From a checkpoint of a small class-conditioned image diffusion model: 4.81M parameters, widths [64, 128, 192].
Rows from block 6 of a small class-conditioned image diffusion model, named by matrix and row number. Rows with one number belong to one channel. Each number is 128 + 24 x the weight over its row's rms, rounded and kept within 0 to 255. All counts start at 0. Numbers have three digits each.
After each channel's rows are labels from the 100 images, of 14848 (inputs lightly noised), where the channel reaches its highest value: "strongest on" is what is common among them. Only what is clearly more common there than usual is listed. The data: dead-leaves pictures: piles of overlapping shapes.
# convs0: first 3x3 conv (model.decb.0.0.convs.0.weight, 128x256x3x3, standardized in use, each kernel summed), inputs 0-127
# convs1: second 3x3 conv (model.decb.0.0.convs.1.weight, 128x128x3x3, standardized in use, transposed, each kernel summed), outputs 0-127

convs0.76:102117132144109133106111107122106112123126115140121109110129120085121142119132150107108122103115122123154109087113128103127116101150114133130122120104119091127104115120150135112100153103130136096127117138133128112126123107148108147129179133129133129143151117144111144121142157159091125119137120122136125137150136150107162147148184122129126123145185146126116132133114142164132120125137
convs1.76:111105134148178105144144159109106127122144129129105119139142068077125127116128091166138109115141162114115142186117156123171149154086129134115137114154147139162142113149157168113099113137156136138165145143112147168147141121151150130133138176147129119164152131141094114130113127156127133171113110158158101100111150084125128108154099149146137132161137123115091137202101122174147153106127
strongest on: dark

convs0.24:131111155128132133130153125149133113140138130129125127139134130135141118125110129141118145121149132132137123105130132157134135130134117131112119140127135121143144124126128123126127122129129126114119145122142103123145118122144137117127087121127127123121117111140104108142132117135136124135121127125135126119127130123136130128126128135126126135121169136132142126128135125134132143129108
convs1.24:098085060158121104133156109116114138120109122143121101133159118122097141079141094105122109132113126156139120097097127134122119101150131125130093119112101132124103146094141168136152163125142141149125137130115140133126094149151168151128102109114128129161130116106127104140140143134155139158165090112122107136109128104055120130105179134118118133191128174107077148158127131124142046133135
strongest on: warm

convs0.99:121100140134111146118134093151132120132128137132134121135132109132129123121110153114129121105119127118134119151123127134131128117120113144111103128123125126122129105124123125133088137124108134107119124130161137134140144132153152158122147153141153136160142130135126147102135136114035134117123138130166138136136113126143141144147147126145119135142147116157125131151134114136127142131139
convs1.99:174118125118102150102112105133101090121130168146126142138156139132120186101131112144133124135137100105109140145151123117152131132119097121133139095155130129123127128119149145107114115128146115069090111108093154128131108082143137130142135160123149157114095096115146137142138133102147115126078106123134099142130128133090168137202156076156119185080110171117108073130136097135182142132116
strongest on: warm; vivid

convs0.101:150123145141101130094139123145126147132127139129126154133128141000139145131127133143136126121138151145122126175135146150116131143089134158106124127140131110124126124122141137119133128131129123147120132122186126117117137121111136135127096140141125138113140123163038121151134135091057132115118134117132138140142118128115138142088107136122125106130181136145122117140105133116139125149119
convs1.101:152163164118149161110147108112151134106105131157119105140208114142117130131132130164151130108133140112178114098109126122134113142150138154160117147132136116120159120162119106166154201140135131128119122107120108129131127101150146148136118142135129145170130149094140134136103150096141142141123102116197154142088126115111139135215096114120115165122123172136086163156131165114149123133130
strongest on: cool

convs0.94:122113117133109128115156115131121094131130088135136119120115119106126151127105160095103118110122134117135102074125132082110109115134111138122121127114129096145115111141138121123090143140135128106133135145138131112125119110129130130141127147149131124125146118142121111155124149149085114127120129136103124129142123104135125121142157131147127096192155115105127123122126125172152101120184
convs1.94:158131147135131110112120126174144061163139133145138085097158124108112153164123147117151122109097117110150134141172146133123121137133108104128089122115138106152156111138159166116164153147085101108145114144129096148124136127153114134133130204130107111128147115138121098130150154165131100127210121115130142128104138065161157116145091159160126124125147161113125149110119133116136126107181
strongest on: cool

convs0.0:107118144127130123117126147184138106111122100117114098118111129102144129128125124096130106121136114134130117078104121141139105115127129133089128115103118111145124106119135111133119134114125095136107121122101085118134126111133105090130090116129104109156109118092124097149109109142157104119129121096117105114132118134132120108115171145128108135132104105137106142134129123123119128115137
convs1.0:087091138153130111125111154108148134137148129115138111121169127130125101152113149149157130116128153074094146128110121111084181090109148122143146152141198104119106139121115113155095099127160099083114121104121118126121111114125080129144094126137114125074124119161109135128107099138103103106140123176125104145096122134157114143129085128132088119089139111128105085132138112074153083131171
strongest on: large pieces; dark

convs0.102:145129141128127130120143130132124139129125129133148134132121135132137117129121135118131138127143131127122140113127139141128130144125128121112124135132133131133126133127116116128120135130138121120123140130135116119144133135129121120124123131132123124151133126131131113104125127124164118123117120130133130131129129123133116124118118123121117130130150122141123121132123117118124129116136
convs1.102:133132160129135085142110138128144131144128104121138101113095124122155113216139197113148122116099133125158150127166125163138132124109129124149137129117143117124159161152106146124093080111116128108158146107125120147142109120091115141105149134130123133125109140138157170121131130114103105114147132093154161127094130131140158131143088105161125161151083226155108161172135132139122136131096
strongest on: warm

convs0.12:136119160123113125141141117176130124135150126145160133122143122206119138135063126107124126120127130134154126118143124085113128138121136118110113138118137113105115148134133132138122136134125128141121139116124105120087116135132128129126080128120122147133135126140115114149126146107132128099117135138126129126145126113137108131127117125140124105125139109137127103114121107129126107122075
convs1.12:115155120141149100135145099124109136147162111122136158143149113094128170116117112117108108114158086120167144173146156150097132106095128118101123135099142096165145120141147171152117090084125165107149148103135156129133119166140130137152129118137138134113109155111132146152136090133113105117150113108129139118113164161153133105105146155108140137105194134162042153132105159149119119106190
strongest on: cool

convs0.90:122113128126106134095126132092121136120131126122120110125099105088137130129091123106139128107138138142117124125120124115139116110095107135119111126108115115126125134122124123147128126133119116096120131135108136127114131125126114148124128150145113139127136147145100132116125122122130118111124138122127136126147118105143127156137150121132122130116129120153121139139126115118139124119123
convs1.90:164102173158136099139109167138096128134105078079124151121130137119179140144130132127098160136115170127094125104066126152145115151113174130146121104121143170122091162136111131115105123129151089123158142165122166123115111150132131117121142118142128153147128131160124140165117143140112115131151103066079129139107117079104073130111128142083128125117122139119136132060132131132123090132137
strongest on: grey

convs0.73:129137150119132127125131128157123147119138126139107124138123134157149147131120116125135131153134162118135143103129167119099119150081128123126133141119144103096120141126107099118140124141121133066105139123133143130133140116150139178123141162146144107121128133133117136136147156073108154095143137147153137128115130094130165142113184100127108111154108118176116127120102094147125106128110
convs1.73:136117151106113097101100142123148144115095097083134104133115141142160108127094127105136148125108148090123142074088124095128105165145148117151113126155125120121099125155127112133169143138131109120120159153075167126137147068118128146158172142130141118150154137160107113128106091134132107135134104153069110121099123149137045132152098119158120099117105123116135128166134115065116160132129
strongest on: shaded; textured; mixed sizes; warm

convs0.106:120120141134097124127135130146136137128128144111115135123126122152128124131126121116136125130131129129132135126143124126120136112133130122117125133134134133156117140138133117133115129150137136125126135129111130131135137138144137122138125119129140142119116129129142128144121145136131131121125138123127123131111125130128109133125125108117118122155097130143126136114119129124142132140121
convs1.106:159148117095113174161123110117139130126133120148121140132099133138123115152197123140177095153098101108152138131119125092105096142144107122134120144161107119124136091151146133139181156123118152086098130144072165114142043121088113121130099118119148165126108167097123159161148124122081138123100129125102093116094122084120125131111135123157119116119152096117109147130134122126079141131141
strongest on: large pieces; shaded

convs0.110:124126112143112131118117119088124130128138115113126135126133142155132128128152157117123124125140125121134134123113120122120136121147131120156120141107118125116118146126105127112132139112117132131143140114128141134141132144141118157120174117133116123139118149127150157130137126116222111127116132136134115130123133123135124119126098092135141104117141121117132117120124096139126131144131
convs1.110:162116105136122143150113105140103158129127120133111080111148119136097125087145129125129129129155105166117136144128124126125155122121131124134142105154134120123145102113140125124130116135130139078125072128127119134119106098129092114135111156126150126054124107123109102122126129128118163125089150167104133136154124142164141142145218124142110138086120155131121131102135046104175064133069
strongest on: vivid

convs0.9:121132118141139135126123137197133133129136128121111116131141137097130140126151137129130132136138123123139132164115128142104119153153147115122100120131117129144134108140144138127160137148127145151132111124137122144140141122104132120142150129133135125092074117118126122101123139145143151140148146128113118115109135138125154129088128152129100163106124159125123110133156164123117104136136
convs1.9:091098120095150101129118151136137144116130098114131119128109121158131148125130105112115114136118158164082105158112126127131160144091131130118163158122110155125147108131130101104130136168117156151082151152084098144151129136146129140121135103117129131140140169131116132135057112255122119118115128129110095132073116152120096140161149118146125119161126135117097148133133115087130154133143
strongest on: textured; large pieces; dark

convs0.49:119120140143115140136123132113119120121124124133117114132107121120125136130102118110108140119155131116141133103117109109103127119103123116179107118125132110121114139143116114106116140114120131152137149139154137134159124128143124142135139141135137132165161156131128161136149145118074140126128130150156136116148150122121134131151106145133157141128142138127120143111120113167134139133127
convs1.49:154139135110122175189114090141113077119131166119116157123124125125130087120136136096120133104156082169148085156191122124132152112121149158118122126135132109121107117163130137118090078120114123161092128130149136118126147125148168119139125119128110101147134128112118105096130160138126157142110125158147077132145128129157137137101169139161115161062148164121117115119135120121096150132055
strongest on: shaded; vivid

convs0.36:142142118134108119128128140099123114135124122122120128128133118119127145125108139141120116127115119109118124137136112107110129099115124137126143123119130137132117121126126115118123129130139122139145129119133138144131133123128132148115143137129131136146142137133127135104120132126078131131134125148146137134135129130119142117122103108131127104114152121129131128131127139140134126124133
convs1.36:117125109159125139141136126156107156123126114119137126124128120142133143122152119131105133098112076170101085117147119118153195122102134169150174106133147159119168144085131111127090094175119149128079104120096121128134126125109152123119102148113161133139145086106123094128090145120130130122143175174133153150142117148131109138126108121172117134165172062160131126177137096099108151133157
strongest on: vivid

convs0.60:127142136137150124137146137140131128116132130102143130136134145170142126125115121130180136152145126133149114068112087092066114125068127142134144109130124150147121128126122122132175125126130113125129111136113138166126135117143113123132102124131115126143144137130000143098118151153199117131136135122128145128152123125145041131134122132143145114028012131129126121131128136122121130125167
convs1.60:142155116169116150135156148162120113119135151127138121109161127144119139156156117209101092132098130120135130106123125126129096123133161119136111103130148107124101142148124163158144117124131129146096125130110071111120126155090124150137104136057043101153114191137126113135140130096084123081144134129122103122165119123122116134112119053107137151117120131131165134116128112154116112130140
strongest on: textured; shaded

convs0.61:140140118136114130129110115131126113126147121142134119120138131062113142119194162143122141141142122104129127126137129133096127112125127094148142123121128144108109144130120118124103116121130126131124115135166121113147117101119143137119153135124115120143128138141094125111109145091122126131121110131145134098143111161132117119104145119107118092160200125175123134139135130129119111134133
convs1.61:135092116134109116088133115126157116141147134142119129135161159150098155156117156134140098101100094108157114141143125142174167134109100132123108138145122124127160124137192200107141150147139133158139137133117169129114090144150161169125105139153108153148128133110135121165123148133131139127110166189126127132157128137130089129155108110142100152147130157154089143200130127075099083128120
strongest on: warm

convs0.108:120122124123124112123122127149125125126111118119121122111116115119131118129131112135127141114139126126116117088112123141140132122129121101097110122114127136155137137112135105120126136115130113129133112131104110107130118123111120117120099123112112118087127135119131124127113116111171109120115133122125118102139143127123128133123124125116123155139106137137126134140126125108115120129125
convs1.108:160102145136143182099135098147130147160130122123110121131142128121150146131112148158097134115113134115100124170095127138130092134116132110102129184074117147123122121106123096127117129117119126135121143102117082140138126119110138097117106091124150101148134122149161164144106103139101093079076120152153173153122126115080218142157113149097106139119099084099084122160136123159131126132129
strongest on: large pieces; dark; vivid

convs0.116:122121137138139137134125151138131145137116136143118137116128140130134139120143146152130125138150139136141130145127147127118120134133132141131128131146126099142120121122127118131132127125117131098117130121135132114129122110129116121142131120101117113128119108133145111139127137129156113118119131125113103136117125111112123135118111133115160120124111144119109129132136145123119120119111
convs1.116:157143120152103161157109180130107116121159160115135097123188142147120137106165132132139113150160107164123094128163124121160108120128125113139146110109107128121143139103140124135121114154120145124120117129119125136121125152161103137137117166125137116133119133142124139149110147115125176135146107177142236154105115131128212152106126126123110122094175145172103146089140155134155145133099
strongest on: textured; dark

convs0.13:131124126137121154101151128177134126134119131130126119106107113160157125127108137120121134120123115119128118150105136138144122135134134141133135130146125125119108123128126115141132134135129138121132135115131123129109104135125107125104120128114120143159133122151104108126129134130143131112126108148149135141160144133130084135121162122116133128138125139133112131112111116139148139134140
convs1.13:105096118100143129164160136107130135094125127189138103147143127097114127113160089106162114120163127163114135158115148149106129117109137149098135110138143147155094111115164180143111127106108169156089152135129173149133161109163125158088157117118050111132096136164144133151154117150116155132162129135084071129166131093124149125103146102122111107112108143155155130141125148128144142113130
strongest on: grey

convs0.121:114126138126126129144112132111127129115136126125127145143137121164127141137118129120154139131119113121132136136129109124113117107137121135130132135127137139130138137144137133131123139129121125122127131143118130120108146135162148130138124115137152135105126127132127121139149123151119140117127139127116133134122132143114132127147132123148128123108136123114123144114128118116125145131160
convs1.121:145162097097114153127114108119155125113082150096157130128149108148141090161154163162161118070130142120146146148100128125115126138109142132126128107117138144128119118130151138169125141109140155112088134117121144125117097072155141102011083104144130128105116101133161153130098127133129113116118110123093085120121128089132096125130130090166140134132128081154120099121128116148157146131142
strongest on: warm

convs0.8:121126144129118133126130116148125128133147151136100127119145120139133131149111129106115130134128127119142115109124134142117135119121140130129130115112121108120120143141136138120121144142127126124122136128123112142129134145145132133134135120136123136119101102117173129132130119121127152128132148126140111127101128134144157141137164120135105127143117133143121120126128135142150123125097
convs1.8:149129177164111141137136147137151134118189136188090129146138120132109114180149149047147138141129105151154114128139124134094108077147118142116123150101119103122131100105133126162128144116096144129144106123147153112116147078085112151162116106102108117143107133123150127131192178165118155144100130115135092124150130139120140125119102068144136135116098142147152130127131091099099129131138
strongest on: large pieces

convs0.100:149122116131128122117107132126125125144138123135137126137128135061123130132161153134139137131138131101126131126153129149107131121130129101131138125130122150120132137132124124143111115137123131120121124131149115125139124116115144140139148148132141127143129132146082104110117154114116124129114126132154143104150120145146122125113126119130120105141188131180124123129136122123126114134118
convs1.100:138165159185137159150152118114105177120111139141131139140081097127139113104139108147141165177130162122099169122069123132092123114122131114148158137140177124124125126097118116175108121124146144119149109131135121134111172105082116131144124112121139147115120140121106122095119120135139154139122122126117107129049141198120140130168155134158123131137112069136135119122129124177138170128167
strongest on: cool

convs0.56:135127129127141142122131128137123132133123128128123127118121134114126133129100131136111128115133135133136112146134122141114124123121112135150130118119131119122117131130119124136138109118131114115143117116136154114121132125128124129116143132120134124101152162125117157135136122108157120122113116144139144124131127117125127134128143114101154128107146138142115125096108094140115114109107
convs1.56:151107126116121127158113123126112109134115164117150106139095146125143145104147135143152181122157145099114142133123124144108141112129136112130129143127149109123113137153104093115146094132143083142117121116106162129120160115124112086166133151108137121118119124116136148088122130100123171140135154132075135133166119165213082132155156122102122149092107173097128119090133066116120059133072
strongest on: cool

convs0.65:118121136132000133142136145119130133125118117125139121129135128099129125141106131123116136126140137148136124069116145155051134133082131140142127139130129127110131120128135121127159120121134138113158118131104118152149127168129126130139116128132142138145159146127243152091130119099171128138133143141157106142149139120144146140152128120101141110057055110145131142127135128131121132131000
convs1.65:119091113107133106135163127100110139100112115166203113062120135146089126157105129108152156117121155137153122149119124116126117145140114068122125161103111125124160114131110090145163146145081128134167141164115107118128122132129126093144130091184173138151162090169100114140118139090126113156134114129181112118136138113124192130134134174137125093130150117132097133151130120126130105128126
strongest on: shaded; small pieces; cool

convs0.127:127135127128129118141131125061112140126123135122144134131132160154132127130153125136128136152135138104121139101124136130118128114120120118134129139129118147114132136126122126123106138118118137121136134124113126140130135133125126141122125123137126138133126143123127137114131121124164122118137127136141114127121143129143102126125130115128125108116143108112128125129122118149122140121130
convs1.127:104127089123127126138138125137171191126162120119115117122112090133112088154132158120120133128148133187141109110161122114120147121124147106128119130103130128121154151118144165170124150159081160105145122105156132126125090109139112118145107149151121154112116104135135134159126131142142102086107172112188116139158150134102067133109147112153111142158145101130036137122132113136162166131164
strongest on: dark

convs0.16:117130114113137108143110128116122119124105145117112119123122120125120119120151105145140131130122110131097152135116127111112117105110100116121132119133119137132128111112130125121145111099098107149117130131115167122141142120121116123117155099111126133113115157141131141098125143144112153148148129136128124123127123137126142140116100133150137149141137119134131140130139139113114123148137
convs1.16:083173138118152137127153101114144123152125096149160193134090116093157117158130136108128124127082117098127112127126125113119118136124139119133112187130110122122135108150141132125143134136139164099164146097115140131110100112141113123130114112117093100121131139103140132120150110139119103119122176170140168142125115146111183143146163157099118089051103124103175116139138193126153075135134
strongest on: dark

convs0.79:114131129104133135158100117144114126116114137135124121112127128123111105117157141121177132122099122132096131139122145174139129125150115107209110111121110156124135122122130113127107129130122132139120114104156137128128125123097135177106171139103123116127078157102109134126108115113205115155121124115117119112107093123144109115125063123113108193138123135136101124142125149117113108132126
convs1.79:134117114099118099091106164130133142111128133156110160132097151144116120122119117090137136153171131186111086132129123137132195143116163155115132144114126146123125128150118125106098087110123109110067115115128143123121149170136148151100158160140107134117101111112122122112110133146119165144082133087109074130171121114157177133089148143106103152114168167114110127141131184161157134130095
strongest on: dark; textured; shaded

convs0.118:118127101132132127087122118126112108117137069115119085113113097113119126100088123109104115143142102118112134154115104062112116109137122092255152123124123107137086140119126120107101112114108108174130194135110138121124106136135099133138095110135121132164157131140160125155124138134134117117143107133108129119143182131113162122120150146122194124115147116110110147132116129147126106143131
convs1.118:123100105132130169128138122126128129138135137118121122126129116139119107146142146133128132108127126164153070136171122174147112104148167163118125092112123127122098136142101118095113112136119127104118119128113136128125138136135115125114133141122127141132106122130115130107114136129124123137189102145128089134175121101131165130154150115112134133027088072133032132102134172126111138131052
strongest on: pastel; grey

convs0.20:137148160134131145138112114139136111120138122119135115144125118176139111123155117102138115128133138155140128108139126114167121133123135142139135124131119139129152107139132118131100120157117116134138185139124123142130122114140124134140098139135143156144160101117171137126144150157165134169121126112129150145133142115125127119143176146117120138149097132144123104131129127159146118143112
convs1.20:109120146098195127152167122121134121137135112132137101136110141082119117110097127135139158116138128120111107139146149161141168112098106154135137157156139138158162110124105122091092125168157190160138147122145131203183119147141151139153189140133151132142144141120123147119141123121130152171127176129138147135114125158073175128126156148133141107118145141109162131121111137168163111106113
strongest on: shaded; textured; warm

convs0.32:107092119114155117108133113111121085118122114128101066116107090134106116140215110096117114077103100133113085126119118124127103123134133128123100121102124085128099087116126128109102115113113117099121151138082155174161146161153140153118137142155173154157149145169177152147148133147217151138129134140134140126161135121129135163169068111143148106142122082125129131115107090122139128121140
convs1.32:069111094196132122144139113124134217129160125103143114140096146136127128133128149121129141101131120083141135117131125122157134142133114104128104145123123131124145137132138130133153145147143129125105157099139094113122107125132139106130118105123121125144118143100136159108147100125131119114185216149166113130123134134107140134078166153114108079099184092112176140134132135117143121126070
strongest on: pastel; shaded; small pieces

convs0.41:158114133128120124114134144157140141138120130122127133125120122107124116133105120132122134121143127134118129108135121141115127105119108123110123137118136127143134162134138122156145141129130099122136123127122107129155135119127129091118116126109091128102120112123110123135108124114144119120123119121123119111122134133132139130098133127131127111126173130144135107133148109127111131131114
convs1.41:129097116128135124106107118139153111111142148105155103131119129135133144152105137142123144108110175096123135124088124155140112126133153104137122137118146129122123152132119121143136099137134114112135128165115101120130126139155111096132097099122135131142158121159109102140132122130150106135170164113140088140119137111173099132138052137131123118145142158124111137077132137221073233130084
strongest on: shaded; cool; pastel

convs0.11:144122137125106122096133125134126160136128148123123133135132135131147127133129107122145140140123137129115128139121135144134140123118124133101126141109137119133143126141146129145154150145128129109143129125122111099154130134140122115134092139143132141114134134129072136152142119135129136102126129137150120123132136143120123146113178130145115107131150126153099115135116130146121137131133
convs1.11:065126118151145089140165138131150174123146121119114120137083106087133131144144134094162123160114118085118158095105125114114133100148094102126139183110091126123117134126094067120150106138157116148107131104135159136146151141113134158120185127098096134148139159108116114108153117112124143161164091164138106116164145126110134121096128142102144140158090143100119111117128159067154103130139
strongest on: earthy

convs0.30:097126141135110127122124132221134106119115116129134108121133139141143133124113130109125120129138120117136122102098116112104123117142126137123115118137110125172123102133135122135138121122123107119116101130115120124154129118132126106140114113113096124121090128121131117123129111169167115132129119110115109118140105133127140121140181144125103153156116100108114133132127133127113124139145
convs1.30:133133128124136106122099143139132128143141121125112111130151080153112114116118124164120106133153150144130131120102127120125121140131145149165110127141135118122120124129135156155110124104121142096134116129157098105124101087133113119128075079134129115112138115172147126152140151029141133103103120129215137132115121128086234127121113149155106080129097087150145127142120128129135104133110
strongest on: dark; circle

convs0.81:137119122129079123107124110145120117120137108127110104136113131088138138120102112078103123102128132121134109112131150071137111123141122132137118133096117104145118103114145136122100126134125124140147139128144152127117110113118140128128137135127141139092144110140099140169137127103042122149130133132153136135143145126107139139108195135135137132126146116141114131119111145159136091141150
convs1.81:122095118119156081114098146109114159104132111137128097112167083110154145125131117118109114115145128115150114185117156119114117120100154123088112124108125101166118107141140110130135124103080148111141130115115120167156120110159120125105152149110130104105161104107120102107079141174127154163096081140118131102089147114155182111126079094161138147116128093147099162086102081138132126102138
strongest on: textured; dark

convs0.35:129126112144150107129121128151142137142118154141141141138127107113138120130114107109119118124100122133129135157140127102142126116159133121102145125122123110134131154126142142152139111151128123122116124131144113125111131142158155106112122116097132141140110075119110086126122121096097147120139126124128127138115116152118142114107102108122126143164183144156119116151141135095130141124130
convs1.35:138153137130128095121148127124135119111150116109106192121106133117095134126084116140140164122084110098185142181161148112105116114106095125089109134131153100158161110154084094148119095106104122142091103101143111120145154107123143162126142099134120146134101135103146130133133168142143141110117114157099149099171147133164167094128115139132164121085141090114161143082104107160133093111141
strongest on: shaded; grey

convs0.96:112125116113138150129111113114098133128124148128112130103115123155113112112160138142128134119142120120121129103118115170111110123114102108157108118123135139134124119118122110113145134116102135163128104121134150138142121130124120136116152117115121132081121161126144163094132134150177138147146118124130138115127131130142120127128103128111106167126129146145130104125131143117110161136142
convs1.96:145123130171122143125140118122128167113138107122130122127164122132118127122113127101106142106143099160117115146161125147111183097096160175140198114121167134121162121129138147136074067127119197150124154158110120135127124111116158120152110119142127130161119139129128137143118124126117134123095163115164154140177122133105230146139122146141109111115103135113122137085137159098121140134144
strongest on: dark

convs0.23:137130122130090124077127122099129136154127121109136134138109121115122135121129124156144127121133135120109112110124134149114138120139134111106127138145125138164124126114118153151095131130130115130138129106130131128131113131137114105147104143133133133123160103144114121076120135134088098116091105124141130143172144131128120142156153143116127104133122143120108155119115116142136137122109
convs1.23:117097120112142082152180183116118057138109148172112156118114136096107148099136120109135116136102114116168108141148125105137122114118137159120111123149156123123156140147123108142105118124121147168125114102137135144114139225126150148133148163116102136125088145088130120127150157138144169152184130111111152151132129102130084130092154138135113121151135163107151114136129145159179121130133
strongest on: small pieces; ring; frame

convs0.114:125131130131140128131121127100129129130127128118118136127138137162129123126126126126127133135131122134131130118132123130129136118123130137122132139125132139126138130128134136118123131134126133127139134129131124139129140130144132122133130110142133137125119132126137127133132120128162131124135130130117125126113135137124133130139129114130124125105121121106121129119134122119137140137125
convs1.114:122073106128123154117142159143130176111082088116172197092120085140154119180147141165157116116113133176141151142138122107135139129104119107137139092097111096119150117133121150146138099113106131092152152082130144105130105112107113144075138133127138109104149101119134131103112119156154107120086127135134155111094144102119154127092136133176123158143097161149083110129128109124157139133101
strongest on: dark

convs0.55:135127091103171112129123132156122122136110131111111124118116114113103101106149130121099127132110123136132125170145106112126125118136109115102124133117129132112126112114111112101127116124120117128111123129148118117085135121130154106121140128123111126126100072127147080107095121139105135123129135122106120112109115108110149140084141128139104126139129143126126099139138145092128147129147
convs1.55:112119143115148126152115102120106079111134140141119124123169134117111168100151089164136108126092150101146138186090163142116088114118150124077110141105147109173119091141160116171162118115101154109139111160111106142149124150091138120114120139159141180140174125131093097152124098103161119135110133136127104079168134157127108099143118132116168140109102129119139123117106071099103123107120
strongest on: shaded; large pieces; grey

convs0.22:127116127117098116101111120154123135121136116132122134101125117128111120126099112106102118110121138123116130145110122120166130129136135137104113131126132102148117129113120134106174153122112132127129116129126119127135142149117144137124112134150129143093122114143117116133131131139107140108113151141125144125124142148128136143128156140128105154121116165127133127120130147134131116131139
convs1.22:086135145065150131098143107109138132118137105149131174146088124093130124137118109137144125153133163109117136088070124130103117107138146107134113189123143124121105128126101124153137129116136133150119172109140154138131071121129173125114147134132137130150140115108119131102180112150140142150132113110197135117182130085117156128144163124107124138117049124100124101129129131124187113129159
strongest on: pastel

convs0.18:116122135136117136123123118121119122110134129138115123120135122125134131125103141124121131119125124134134123097113143118146122121116123135134115121121128130127123125119131129124120139128124140122138131123128119131123126131128115133132133126132129121135130112124127128132145127111103124140134133128124109128138142117119127131141164134126115139115126131122129130135130136133126123124133
convs1.18:122146154112139111122163149096092060131124161154135133119135123108131185119158097107166093189116114140175138153145132101116103134128127133104117134140141123135146124146142157161130114116084125170124125125160124146116194182086143138128143108130106136131094164116124134123161144135110165145120115113136165145161126177145162130105139133141115162147147141147151124127128147112157084125071
strongest on: mixed sizes

convs0.112:110139117131131125118118126115132119119114138122129137143139123143118126133118118128127122150123129114122131138111146109130134129115134117106136115135125125136119129117121136125134122137123125120129127122122120142139125129134116131131111126138130125156129127113138128126132098137128127108122136145126120130129110135123131127146117131105120121116108115131128132128106123134128130128137
convs1.112:130110125193130126128122147143133173111173140101132095129150128153107143124123117159135172099128119109130120105140125103134126153143125133171143132149108109121158107137141106123153123150145136073115139184128074144173112104114089106113124147108136137117184127144083090145092077110135103119123119154106150137131087134098112118116107130140157125163127117139173172096120079153100102131095
strongest on: vivid; textured; shaded

convs0.105:138116135125080124106135118106124135126119122130168125133137127163123114116107137139124142122154129125108131127116135147136126125115107109089121131143132124124119139137120125137114129132132140144131128098137114149132107140153111117120119124121132137136160112143132116129133111114156115097108116123134140105138131126129099134153112121126120092146151137129124115119124131133103130114105
convs1.105:122149168143135158132109062164127164114104099133148092127160054113124078147093143120066130136123123140165137072141136098121075144163107141156138128148084128131139123127119136138140147116105126112139107123143130144140110075140122144140119092148135125118155093135119122117091144162116091108088101149159121127092123126160067122128116123130129150135123133146129175133126159129138107126115
strongest on: mixed sizes; vivid